config = dict(
    input='mfcc',
    tokenizer='word',
    embed_dim=128,
    text_encoder_norm='layernorm',
    text_encoder_parallel_block=False,
    text_encoder_inner_norm=False,
    text_encoder_moe_every=2,
    text_encoder_shared_expert=False,
    eps=1e-06,
    lr_schedule='cosine',
    warmup_steps=240,
)
Rows from block 3 of the text encoder of a small contrastive audio-text model, named by matrix and row number. Rows with one number within an expert belong to one neuron, the router's apart. Each number is 128 + 32 x the weight over its row's rms, rounded and kept within 0 to 255. All counts start at 0. Numbers have three digits each. After the name is the row's rms in percent of the matrix's.
After each expert's rows are labels from the 100 texts, of 14976, where the router gives the expert most weight on average: "fires on" is the input token at the peak. Only what is clearly more common there than usual is listed. The data: strings of digits, spoken by a formant synthesiser in many voices.
# router: router (text_encoder.blocks.3.mlp.router.weight, 16x128), inputs 0-31
# up: expert up (text_encoder.blocks.3.mlp.up, 16x64x128), inputs 0-31
# down: expert down (text_encoder.blocks.3.mlp.down, 16x128x64, transposed), outputs 0-31

# expert 14
router.14 156:155158107122104132164096129081151080074123135195076145129164134114138146128119155159095179081156
up.0 097:146137111085102104137135106143140190181073116105158087154168094048157133122148152112150108122107
down.0 111:085122173163104091178171102130136114093091139163119138079104075129116126156109168111147117184195
up.1 043:128088127124131083183193090139081104122128145076173128167161202085194107119124154112105166062131
down.1 050:116114118118063134136132104135172131115080115127166096133169103174056142123206142090077171088119
up.2 057:118140161128109156098079163177141085113076073111114132132168123028137106139078109140078152109138
down.2 067:086155147171181128137092120125106166149172102151088123147105142084107128111155144109187155082123
up.3 044:096200126134113091133127199120093103115101158146081164141154157076188124049174089130133048160117
down.3 055:063084137046102081090178116065108162092132157131166124139140123064106107089160127119110134107106
up.4 046:066092138136088155131159106157141073168120127134140152172115186073117120107165178132116125135087
down.4 060:102105199166099103149055160191174109108063141192106163150121138087104159127145146125181096131108
up.5 053:098121065149112112090160096136147209131104150087206136175162105160115136170124108102119155082136
down.5 066:117092119173160125179114118162153115092078129156142172067108151227123092087114077066167105160137
up.6 063:146082113109094124124091151137153156193095108117131143152186119108130093093120137149147128116150
down.6 083:076103147141098109138150119126142135130091126144113154134115102150146128168147164065187081196177
up.7 046:137160124153131152081181148203146091141079103112060150143158136137122078116113118113124139113055
down.7 047:123139177094155142118168142145172057133117097127143183124184085089133119088179067125165141073157
up.8 058:165072074114163162095067135045128170113201102089137176129152122203159165143133121101159069139124
down.8 064:111147120129109118058171173202099116132122194153043157136081113177150117158075148122146097207121
up.9 052:109157056142185174104142102105167179081128067146158182053155102163130157128092138064130094161159
down.9 060:077119140129177152105096163088088116158181117098088083119097133154140133177157077105142119123146
up.10 135:173126105100105137142109129115141209191103110122173112141173098114148149106158118133145123120119
down.10 147:086117199169092121143176103145123134120084146188114134083072098141100124137115130114121061205166
up.11 043:135142105135122103164148178114073111056106185145143189087116139159168168107201151205095072132124
down.11 056:113125112098129156121149142179131115140130098148096070106109087150083120143193123124151178072095
up.12 045:157155135101152167085123078186133085129202127130079150097126157091082086095097130108138112081111
down.12 063:141119137094168141069089127120060099147160149143124136155143171119169117114148128145122161064071
up.13 048:121152126102085176080116119224113130127107097143134157164089127039152081113111140068101142082113
down.13 062:144168148149146139139088176146139122127137098135139134219182159105096121154092156160101131092128
up.14 068:067116090084094098109094158178144047108080154079098133162094106023146099133108133065130114109161
down.14 074:100103143154080148162115131166165113081084144173095092117137139085115147122116165129083182134205
up.15 215:175124101101094163130095103125127184171117082111192115156183099089130097109132134137139156102095
down.15 198:056131209189123116131162104123157123118091135197111134108112088155111148172112134115130098158145
up.16 054:174166113159072158075085183148100076109142087115108137150135071038152151091159112124095084175126
down.16 063:111109134102158142059113198130089094121087159162135110176225150163112159126113124100105160084144
fires on: "three"

# expert 1
router.1 075:080109162153181117085160151186114149174125120064140105135133139162127113147157104129173085188095
up.0 045:133139079159141132128103143096143088151085178103176191128106155125152101149089165120118154117128
down.0 064:119160201123109157104076114111185152155116138118082140133157116123121067185179134121152111098104
up.1 044:106095124149175085100168133105173096081135107079127154127116101113119152073173160169117128059119
down.1 060:160153089108137103157125131158150111175117138206108105114200105096085164137158125172139171142122
up.2 049:144182077055154158108109142200079124158145185114121098125063152121146117130163101092168096138122
down.2 063:099076195115102191164130133134146157136138138148082118169136111093147105127109199112155069167114
up.3 060:121145129125137131116093143123083172148145148115154101104134131101138141075173091164148110142117
down.3 074:129094181181127073130147113117176110103092140165144107121169099159096167167129145132127090157133
up.4 045:132135109131139068115131151111105141143140182078141129095171115164116106105152059130096084141110
down.4 062:099162181135117139130153146113160144150093129155120122116080109118126178103173168099146096085111
up.5 064:206162020066173133165099141092128148105150109071107156134125197067159171079111091100131106130143
down.5 073:100129119133156131183095156171141118069079140130111104149131191156148119082176139141114098078070
up.6 057:172118013089171112125089124135105068089107110078107141099117132072102120099087145116121094086099
down.6 069:141124089145167069106084106132116158078124050111110064121114184161160155070166142137110127111127
up.7 065:146135083087135093164132132166165080075129086076123120147147193141129128146171155107105131137148
down.7 090:164130060090161120109103113162114152112121078111133109088128162135166119110171117234138129076109
up.8 043:120176119103170126116055109091145150159128136088079108081162144076125114130113086164165153165117
down.8 050:138167135139115106177113105171138133134149120177144155145119070175156124119140189121120126118156
up.9 045:149150079145042131123107124124145057140150140140104126089078143129189144098077132125093097089127
down.9 065:081074103187148151165115126079061098166170100098112112212144136093065133139152173123201144123177
up.10 099:166146060049123110142099172102124099086148138083132160130117167098131139118146104111117099111138
down.10 105:158125082067182095139136123123105135067099088129123129111133163147115108129190124154155105108130
up.11 158:171158047090140126117113153077117127157166170090110106134130146055157138084152085153123094088122
down.11 120:110117187149135098142152120137134129071082143154075107180107089118101153144183170128104113144114
up.12 048:157157136089124119134081127146082125142166117115100171173152112127153157126067136125181108086117
down.12 060:172091141127081165148155033091159134143081047140117119133189121095139147153111089122172088129161
up.13 076:146191086127168133060110171033149164147182141121143128120140153120149170100160112123161137099097
down.13 078:110166186154111088182151091090143116104077107195109083150133110141120146118172143167131121155090
up.14 043:136142097168105160123127101172129124122102122106141112071102137142089068136132079154164118188174
down.14 061:084136110117076138144171131135157119119114124130149113116114103209080134079103103106128105126154
up.15 194:168186066092122123117125150058139151156166168093144113105117150091158145058137076151135131076126
down.15 174:113108170175126095168170136118169116088065154166076094163129100161091150137168155160110130151115
up.16 059:133145071093121100162102120174142110108117113069097108098119124137190117137141111104130102120104
down.16 067:127097065095128133131097161108083079072125160081138144086122103164137117107145105144148169085130
fires on: "<end>"

# expert 3
router.3 121:175152078094073122135115147096158115082129151137152177105157146083113152088119182135077184094130
up.0 066:086180079123181050081151117122094131114130146095090107101040163121148119129131073098149055112137
down.0 071:174107136101146101150131161140119066075087141085090131155118159148145104132160125146051152110155
up.1 042:123103135048097088094093083168134160116149125108152156129120127147130072132092114092109143119226
down.1 053:150111124109091099123178132154084135126122100137125156167158133151162094150174127139107118098164
up.2 083:078171117122168047108139111103121173075131158087093121085049162145111077138129091092132087149166
down.2 086:146110143148131085165168133123115064047062139119065135153132141184168106069174135135082156111133
up.3 143:101184077097149079080107130128077149141116165121095116120098142131146123132124122092202065127105
down.3 144:156176124113152095175139166119153086057073103084084154135098114104129137085157121136077149130146
up.4 028:102097119066119095102148083131129192117157141037188110124144090151175201129131152174147182136163
down.4 039:113136092145093131098190093148172168188164137126153170138146125139118149159150175139129163125124
up.5 033:180061080146057116155192131055136115144097132198147184166166086142171125131099176132138163110069
down.5 033:097172175139127120074093108139078144195113135114143129112131166107089140120077150133134121174153
up.6 046:123117114097132099124164093112153195097108115072172117049108151152096078140121090081082162121207
down.6 055:154104149151074052109140141115126105126115119181095102162157189157140134109146159151134192088169
up.7 405:119116081123164111128102166145153147073102162085145097169124175126153112097155155095117152088125
down.7 360:125118164172164116124140146113112091146124199149077139093164159184146155103171161181123116096139
up.8 103:103130107091084091105153117156166179113133140071223134085088168170111119071143130124122185130201
down.8 121:181105109129095084144116107120098094113131117137100170149140139198116134136186145144166112124156
up.9 131:086141147088110079106144098126168188099150108084185138085065158150121097107104101072116156133204
down.9 135:162110161120116063154136143128098081121095130112094150137122156191104107113188145155137142105124
up.10 044:122112128108054091118120096151142157112131163117178106000097145176127106098148131138112154110233
down.10 051:178129164107086076139131099121132102105108114137139182149177173151101125154196127126123153111134
up.11 036:119091096155148184141130154155162079120168096088158089116166082139140084121101073120047144112145
down.11 043:072146075117157108133137065150090162179112107167158153125135087170146162193108168084108170086115
up.12 132:098115094114106074119143102134160179111141154080210116093093152167113090097124125094126162129216
down.12 147:170124126129105072124127096138115086128125140125108160139145143202119137120171139154145138101147
up.13 028:126141122129129103136126109092161159104110113091101121062106140158061158105082144132093196129171
down.13 044:172137085090160109073075122134120133085145145118149141153195157168046137164137137135153098142098
up.14 040:137114110128136224149115163131131093193123114154142078095207128080158151116116095188109134139095
down.14 051:054106129105109141134122095159135190158148088163134097185163122102124118161108080101138108137098
up.15 029:108089168081128186131115134120118139164108136217128130112172151103111156125138108133169128123128
down.15 042:114125124140152085123099144138095127137151105116132119087127115070128056137019122120111159179159
up.16 213:121132114091111049119136112141165159075135128076177140100089162147093108084141124082121141129206
down.16 237:173106142154147091162113142130088085094095139127083145134142164223138146113185157157143101120136
fires on: "seven"; "four"; "three"

# expert 0
router.0 075:101127194147174106118151134167095166166131124101118100117112131191148106154142065142159110172117
up.0 040:076142065113074130169155125070145042164120126129124151131073110143113154159166137136028150113183
down.0 043:086114066081127103135160145150132129057103157101117137128090175090137147088103148124104096217152
up.1 029:094100151109093141132178135081123109152099093094114171100125123123166142186132041121086112119161
down.1 039:151136081097145135127177105130114160073103198192115169155061131108097141134135113125135118155183
up.2 050:153187085149151173115056197112144107131120114160114096127143127056205145095146111135108135095110
down.2 050:145099104118145108137143146144119170123103144103124122156164149190132128153161176182193115107082
up.3 031:178102126139209162155113155105106143126177142149102105093136134085129137106107130142127097105065
down.3 040:176118140108060120104126120142124113101150189184145107141159173140099129089132120067059193137162
up.4 155:123159085089153119064123159167123140154148176092166130100155148077160112086121164103154168120145
down.4 170:179076159166133172177101167078135109130136117152124127135196124146122168107187155187108141089084
up.5 110:064042121117083167096116120108148083162115103149125140140095119120115122167096101134043112133162
down.5 109:072154135099122064102167119148114082127101154108086171078058149147146116147114101110123105170231
up.6 039:162048084082141160193147132098097100162114121150099128131135128134093189142165111150078051159097
down.6 043:130182125094111099102119111127117061169054163150132153134100164107170146119131124121100146111159
up.7 088:160193088077168102067111153185142126143151163088136142102173141082160118071109152106163176124150
down.7 101:149075122175145189199116162101132148122161102152131096155183128149115138107177155190137128080031
up.8 195:127153102096138117070136143173141158165145172094178123093151151092147111076122178117161173121144
down.8 189:159083178169147180177121175086149102115133121159118122155198107148113160108169156193104155099090
up.9 086:181155046096156143144086161125117107105130141104161135125145151106186162041163127141145116118127
down.9 100:165106132143115169190092146120137171098042116156118085155166133141127140139156146159144092104078
up.10 039:159074114101136147247137117102101106127082138150048157115158105173130139147152144170086085150123
down.10 046:075155106094139134155101178131082067089044172135116132189085160105130122098125112071119159097206
up.11 028:160128132146147100121134162193120141091133107106192156144133100107144098104177121181109093135151
down.11 035:084114147106080164111135177115126149143102213143105168174129156056154129091160162134110130139142
up.12 034:141126063121193114086090127195086151135140151153157154076163166169115131080124140117155177135100
down.12 041:111116101102143177158132147118136127117104101171151108166167128141141100173124167169152079123063
up.13 072:189117076138159151140116172111117121140146159124146085107143149086137169070153142144108097119088
down.13 075:131109107148087147156154119127123124104047146119119154106132161158139146127161167168110078124124
up.14 106:206129060126158145212121161097108089134132156114117130128165124126134184080161128180104052130084
down.14 122:108115066110092140141071191133153081100035133122130095180119137106144154104171146099114139107093
up.15 110:222155074111152140217095161095141130116147152102123152128152138102144179069160125163118081124116
down.15 124:137132089131105144193082176110156114084072123126158100207151112113120156133164134105148119113075
up.16 031:129157200123173127064084142099124181129116178157097114073104079156172066121128127094134173129129
down.16 034:115107131192152140133089092140153237064168112199123174100169122127135176170097092145106116139115
fires on: "<end>"

# expert 12
router.12 084:071113183164197105109140136175107144159116099126109084143110116187139101142148061155180088158114
up.0 083:130105105128079135052146117155169122185131088140138100131122087085114075159100160088046250088166
down.0 124:159112194141068161152142059141110124152141066143184129104182097120118106154131119147178102153115
up.1 124:116163081130170127155057171102133094079125111161095160133123145159168182158151129112139000168105
down.1 117:101167099156199074081111167122121115098130161112069140138106176167165116103126114083138138109145
up.2 080:104120111151149195187106151099117114117140086178101166102128116161081158160121138147147034210041
down.2 087:120124084096205128083114175109137088092102136102129133184088158139196175096152141127067147126113
up.3 045:108163146129160055045155177079148092098065193105127085137143120051074171123138103099149135158120
down.3 054:110135160155142152117127146148090114096135141077175213157149118159179147191160112107148130078162
up.4 072:157129087167188133201086152053104123059109149160103169120146157208148154124132104129151031166134
down.4 084:082143132138222102047111150135137091061129161119072152155122146075135146127143156091087152101136
up.5 058:142113098161129159178101141073114099138182129182120171123165138111153141140154118075167037187070
down.5 082:074155078138242117084106170132097132130083141149112135131139167140166138145137144102126171094099
up.6 089:083169107113164144170072145121140057107112143146106118138123164146115214146151162107138050173119
down.6 105:111128112154196078077108156127157142110146173105070167125123161132147157145128106121093124077158
up.7 180:153146100093050121126136125172183142136090122101184135135140121058143123096142130111059209077177
down.7 203:132099162136080135119168043131115158188165094159162112122162078129080112161111150130174102159120
up.8 072:093173174125162145110112116134095082088154116145086176145113135119119173139109108139131068137108
down.8 082:149146080104173126104101181171168073082117146105101142127125147183137125099109121102109182101142
up.9 099:132141083137180149173095178084140066082119132174074139121120141185137186163133121104153000198074
down.9 108:103138096153180091086105174112127111057101161088070153137097158146160143150118122095070154089143
up.10 066:111134122117178161127107146046091137101153080118077160096108108143133135144107115121135072188101
down.10 064:105155093156121148149142178126118099047098123107141129119175162145195139113140157086088183103140
up.11 073:131127124151172106192082117078113094033143122146103149110133181183144184147140092128163039158099
down.11 092:082132082134218078046105151092127088090133166091116104129077166112146139107152103110095169119142
up.12 057:157146096097112130078152101198150129167139122090098124126107138070108058123113122107118227139187
down.12 070:160102112089053164126161114124109138178124059167145074129159109180068091092110144112145089149112
up.13 047:074132085121144150129080178127165136133120110145111176147139179141144135113171126068156000109088
down.13 056:088188101138117066153115094075089103134161151129146144099130130119129100116131137098097057132141
up.14 056:117146099164083130082132085174105124174093150126114139146148136089084176168108129067078195148136
down.14 059:161093158148074123140139077113117116136154084092097131120153126165132136129101081142190125142119
up.15 105:079175109101150105152139152123147086067132132112095135083117147095134169152189123134095060166122
down.15 098:120149104136168086114113122125138100078134153115102163145111148157164162166139144089097163112152
up.16 041:067156182125126115093104141117087111052149114095111167110126138089146150145106115106125144203133
down.16 061:111117090085148136094124169173124161116132140146118170121117116110150142093140145138114157162144
fires on: "<end>"

# expert 5
router.5 083:094131156122202114111157129171113146157113108119099047143112122146154100154136066138186066156122
up.0 133:117138103126194093135119144184113126072095150050089123153093161124119108125120136097115092155089
down.0 144:122098167153131073143136112178140068076083114145081155165092128145116139149164123113090082123141
up.1 084:074155140111181127039120143114114144196140134135089119149158132046133131146143128149162150128117
down.1 079:135114090148073217111149147126139149152166168100178132105138132144130125072078125152156139118104
up.2 093:107172074074167125133150147155119112078097170069099148119105132072155108102129112120094078158153
down.2 106:051148164099146079047155109143145085120114140160098165113085146170153132149108139130120220112166
up.3 037:092098093185154168087142092138080140157142174145062111137072173131165133119119133071200110124056
down.3 040:117140179198092128110150089152177166083096151129158119145144143193112155144186111049095116141113
up.4 084:113123092113080151110091132150121046211143129136105154149153136078159148168095111138094115096118
down.4 104:175124144182106175098130111132098202198182153147181097103197113152121104104096146137174140119068
up.5 388:161128123145081174130145135112144069217140130129101132143175108100133146133114145157099178110077
down.5 382:157084157208127190132149091124099178185181133145166084125170106152115099139079156119190126116061
up.6 048:116162119121171089132105099146133148067082196105104129132097166128119102135149139078135069152140
down.6 047:145126136154114098108174123123133058104059103099081156137106122119082147143161160121129124167156
up.7 204:130144090124106172129121156112128030188125139116074147144148135074158164134118125132080142121098
down.7 223:165095157183134161122137081133082196187176132171160102123199113165138099130107150137189119117039
up.8 278:148131117129085170131136151120136048177126136114092136149174113081135157138111145150089167117071
down.8 249:165088163199134185133143087134106180189174136160162089129176118169127096140109154144197123113054
up.9 045:121166106120193123088158173069124132106076160083075094112107169075160083114154105141129046143143
down.9 056:082153136134144101086147136130139155111107130124125163134060130148131145175089135074081186134148
up.10 060:105149128124085116099126150117106074227130183097103128139149138084146173147120141141090117150112
down.10 073:140120124223093195113116117091127177155202122173143083109186093149134121121071143152198146102072
up.11 030:159142175127106130080072113143070059137152131116142157142110174148159071141154121134175122155111
down.11 036:087151108163162097105145164098190123135123126151088128108130158084168126117120130123150131131185
up.12 035:124192128137133113080124105096165108118033163156082148133168130086130103162100172097158102161140
down.12 042:130085148151072064155108120121115156133097125078110099130164111127184126142165109155120086132132
up.13 032:153119135156091128046064089150140142222154139133103116089151097186168137166084057116190108132111
down.13 041:167146133219128176153118156163156110097101091128138082103169101091115119096128131115202149119119
up.14 045:093179095099145136137141123110093081069117154115095135114119170092120116115139103116103072136166
down.14 049:066138165170118091147116109098163128080126141129108148169082123162098144156167125153089104139162
up.15 110:119137076080111101144142149140087092112113169087123156093096169104145134128114121111119087145140
down.15 081:046120192167131140127136133039153106120119150173061143163126124142101159134121104158105174090087
up.16 042:146132106138159136195187131184126148061091161103153149134146199123100121066164097134109069136152
down.16 051:022183137127161100072152134154138123111099123100076161142107179129115153145152122145115159160181
fires on: "<end>"

# expert 4
router.4 073:131117141139183109103134127184114184179114107083134114124118103146098122134132095102168057184113
up.0 174:110121042141174165140098103133107144099193104117112117159118135129131114174069134098137106135074
down.0 123:139102175214170154127103100103077125161191127098090155151170151157117091151117169173140097105040
up.1 072:126127033078155140164108185103123067128099112114177140058130171183198130137097106136133110130078
down.1 081:101110061143056115160105133171125043117072138129127103116166111213124115153150134171103097112151
up.2 055:140088152159103078179121167156183129160122079153085147167083175060140105087154144141103148128141
down.2 075:167135177061133112120156194096131170137066125139178130134121171077095168125194087087127137134132
up.3 070:138112034170136131103090097136118172107176112108051160171094125113114112131066069091144161124103
down.3 078:132065205161108122131094089168066099144220142194156137147096155188158140153193160145134109163110
up.4 083:151094093091152163137120128112133118138189141074122094142128151127126138135090113083125140149089
down.4 099:185112097152122198111124139151105115134191141086125127148138162155053116147145069140166101097058
up.5 067:146140093069127171119104158109094107106139166141091096179159097140191127163133106141067201157139
down.5 072:089121100093159094095119125106086156178098102098123158140141175182159156147161144211081128095122
up.6 057:163111097069141117115106137089110159079097133129122066146151155126139134099154122107072148172134
down.6 075:167161154088102072119119115083137121156129122110151123122146128113080143118107162135087133122109
up.7 155:118121068148131196116114115149144137124184103104127132127109144126143132176099140081120140147056
down.7 128:166129111168161192109096114102082131164175123109135130144187173188150105144081153156155167092075
up.8 064:116133116167195146081135102114154120174186148120096168132137106117082115161151170111139092124107
down.8 075:154078133146105129115077145066083177183137158120096134142126101184112111129169134134135062185107
up.9 082:095132068112104189127158095128124135140119120124108115101099091118116085155085120129097134126061
down.9 089:158142087157153141132099130144101086111177133155151137150198127151155122126105142167104094096064
up.10 069:120165189097139134132101166151129087129110141197115074125156141114145153152171145198146099097162
down.10 081:165154131102130136171145141121126125121063154085159133083096162120112126116165155132130196127154
up.11 069:067118160119170119133150123090133148116074128061128134151050087089180121163108119135147068178097
down.11 083:065115177199193138106116106185155178132172119170116110094118127106165146171120127116131095115168
up.12 244:101120019130121184115116147132097103143191122093112121152118137111124117178077145097112156132055
down.12 201:171089120145164153098093131125070144141199127121112140111187153185144092128151143179162114080074
up.13 075:092126084138056170137146167166147079128104158192091108152138143132122142135191147083075126158071
down.13 080:136125083142134131138073193099172049100107123098120112165126142181180158092106188180121155120129
up.14 055:147142068173090157114089109103118138083176144079186142135120149124088108092140145101105137119127
down.14 074:168146111163137174115109111097104056217154105117122086087193166123108183152136146131136157149138
up.15 106:105076101157167169136128128162087146128168094088117141186097115164134096185078128145103126139062
down.15 097:170112126161132125172136112127125082145210136135102152140150147154151132108137101103149133110044
up.16 061:120092058082148159149183168106138067134137110150118145080139120111116122151103102114120128082075
down.16 080:133154143092137165123169074162133075128127140119168127109127127180221090194139181128127051101109
fires on: "<end>"

# expert 13
router.13 076:068103158130212125125152130191095158150131116076119087156110103181137124128153092140154076166093
up.0 054:156110144157062126159126115126159139170142140101137113081121104138136088130149107081092107101095
down.0 071:123150179160153127162092150134098111166178159144141132156178121124078180148119165092139085160065
up.1 053:194096154106122137103141172087099093137119116107083170113154112127097161145115116106136115104108
down.1 064:068181080088107142154104170202125102145125137173182107114135075179130143131149130144154171084133
up.2 050:154222133084085110138119188143101152103174102150080160154129109168108136093134095147081148121096
down.2 064:119091171178097152186159076140122089108133130156114149163130164121149153094104096105139110149172
up.3 049:072103101127223146125047117134166120087157146133097150108153116146149119136079102157109119178110
down.3 059:109102109071129150104070101128143136137169104124168077108166094122095053127150160096117142137146
up.4 127:165106114111106161147075139131138111140133147095129150151117158056125166125106158064136093121106
down.4 109:099139132122111157100130139161163123150100140147169139047184136177184133089146153164122164091138
up.5 051:126106104165140137137198071158155140129112122099100093076127090142080097130159202134051142179151
down.5 065:172134132150122173115120174147106139161097175091141117154126088151149145090163115187100125089068
up.6 283:188128059113140130181098146142112128105102163102103130138109155114142148121145146090133044163092
down.6 228:155096101121128127137188084210126143157107156111162113096167144168133096104154180160088184115148
up.7 101:151099112116122139159100118126133109152150134110138128133123114054131188140109135058113087113117
down.7 090:142177144120154131125140158113161136107126170157118117113176144203150153106155151153153184081151
up.8 075:209096168129083114118091146118166128119106142123137151181128149084133139100114154085125097138117
down.8 072:141147160092154157095140099164188111144155144136123140059138152137167158121112150128132137044141
up.9 153:162121072125119179159083152149117134115108134098130135170112111106136160137133135081123085170123
down.9 114:129133109083069138160163103210161141125089114135173108060154169176153111085130178169113167102152
up.10 053:129149069140083199133196142154111141203082096084071121148116117010095102141141122106140118150119
down.10 067:150168171172151082156103181129168139101113126159118104096060118139130155122142141140124106114069
up.11 076:156145095135146095173144170128147169109084157118108128147109142145178161155167087093178063153099
down.11 103:132108119088100179150168076138062135136086150123145138113097152155129026132154143151106147102159
up.12 078:152116106122174101171114154155154139053132131104131123131137161073121171097140174113075074154147
down.12 097:123134143098097104159169093171110104174102159094156170081175152157146069087128140177136185137158
up.13 058:058085144136115111152160102115160145114229158135145104145118111114135141111116119146116129160123
down.13 079:208092142167127057171125153094135150114143116116072081204125102149130172138120104124209165091111
up.14 050:141130129114141158097098068148184090128102092111142146146185120046129179062131130102056110199158
down.14 069:112117160133164100138185171106110155153159088131132154134155140156084144161120058113126177134207
up.15 069:136105110139104159183129124143147124159164113130149115168126102098110125151097159100072119114129
down.15 076:096140125145160135129097161123176138098114158132114149079139133223135177117130211138191115120071
up.16 049:149155123111167162063133107180100062124089190131133131135149103160092173146137121177085154102145
down.16 069:177150144116099089150122067220150171129106157187165140161099175101135049131158117158107167112149
fires on: "<end>"

# expert 15
router.15 209:168138086102076136140105126092156078092130159189130166105140142094119145096118194137064173069139
up.0 093:157192068102150108157086103062141162152154191142116134110160165156153165114150121130084131104145
down.0 088:076117123103071096100133088090106115121165070163087145181121113155161132176089095106127114118146
up.1 062:089207099163068085127176095136132119121136137109112141075174172171160131110082140118150145100087
down.1 082:093153076045085091089148167086129144162148145159127168142090127137179153131137141150148101144153
up.2 056:128190116215143127099155065121093128111190089101114129095152148180173096172149139099118113099175
down.2 074:097114087154125181147054126148166104127083123098120128103140172128173126095143162097201135139090
up.3 431:105112077117122201142124170103165127151119126156161090166169114080130142125134174179102193111099
down.3 357:125105201140061133171190052114114167178124105177137100113113084158093120167119122141167093189145
up.4 084:168181039114202095137088131062108171146139156096105101116123179108147134083165078134149106118146
down.4 085:158169116057108134115190162144139087078089095128150159101106116092077120152141145108140150133206
up.5 087:140188092085189126116091154063112178129135155108115101127104089116160132089137082192143175112142
down.5 085:156140142065037102137171064116113098137106111155140132124084103112101079161135089109135146108132
up.6 061:160174137115182090134098117072135151171133117113131137118130148113193169071105091159156111191143
down.6 068:077120118129078116100121134125103128110144115125189174119117106153142084131070128168140164123174
up.7 060:116116058148113066114090112154074115177150170092153097092122137161164085103119110103218148183169
down.7 072:147182075127130142105117164139118149153097126107178147114200150133133137120143101172117142095080
up.8 051:071130123134167123086132180138139155104154148122119203095093143143092128129155134132127070151124
down.8 071:081177058086162102098152099144105163143048114116125151115127166151199128129064122117139096152163
up.9 062:110152106144171076154106171171125137057114131187143132117139126206185103134155146160126174104111
down.9 072:121081081115125092129126097127114203087125117143112146125130112154152139130128132190156089146133
up.10 059:144179124095164080114131132073170129074118192094120072176131156100165197088183097101123106148160
down.10 079:154122119082083085146163130115054113108119105109164109167182171197134119168078132140126162127189
up.11 052:108153132121165105130082143160180134086097130081113165153116183091140118131153128172153113162184
down.11 076:139134135052150123100103101136131089152148150117105174086153179123098127089145104160139144155126
up.12 062:115188091138184113145169157095119123156165098128131160174164123072141151116091128133064152127124
down.12 081:073076131110041159127189028164124146136122113127181117139142115089093081147164129143142130126095
up.13 077:133173146119193168128104189098175170182152126111119119102146108102173118087102125173160140105117
down.13 090:134149160102058118124145116179100149154091087128159081140061117107103092134099128124137166097116
up.14 062:119142076164123111181117109206132153161123141092186111107082150153193122123091076172128175087150
down.14 077:079130106079192107115087126068123148145075173102127104149079123188105118126068158166143153128167
up.15 079:151193087087103107104124142090107123122135143084145195069129132140134180121194065145133125142177
down.15 079:062079126119121116082188113104153123132123146192086150110108177161106136148086134093102089146174
up.16 152:114077057096151148164090142104109152123116130128138097170123143114139159129155152162131115135085
down.16 143:175122157169073109123145084100103103143126105122096143104135098141133164082155111176168126129111
fires on: "three"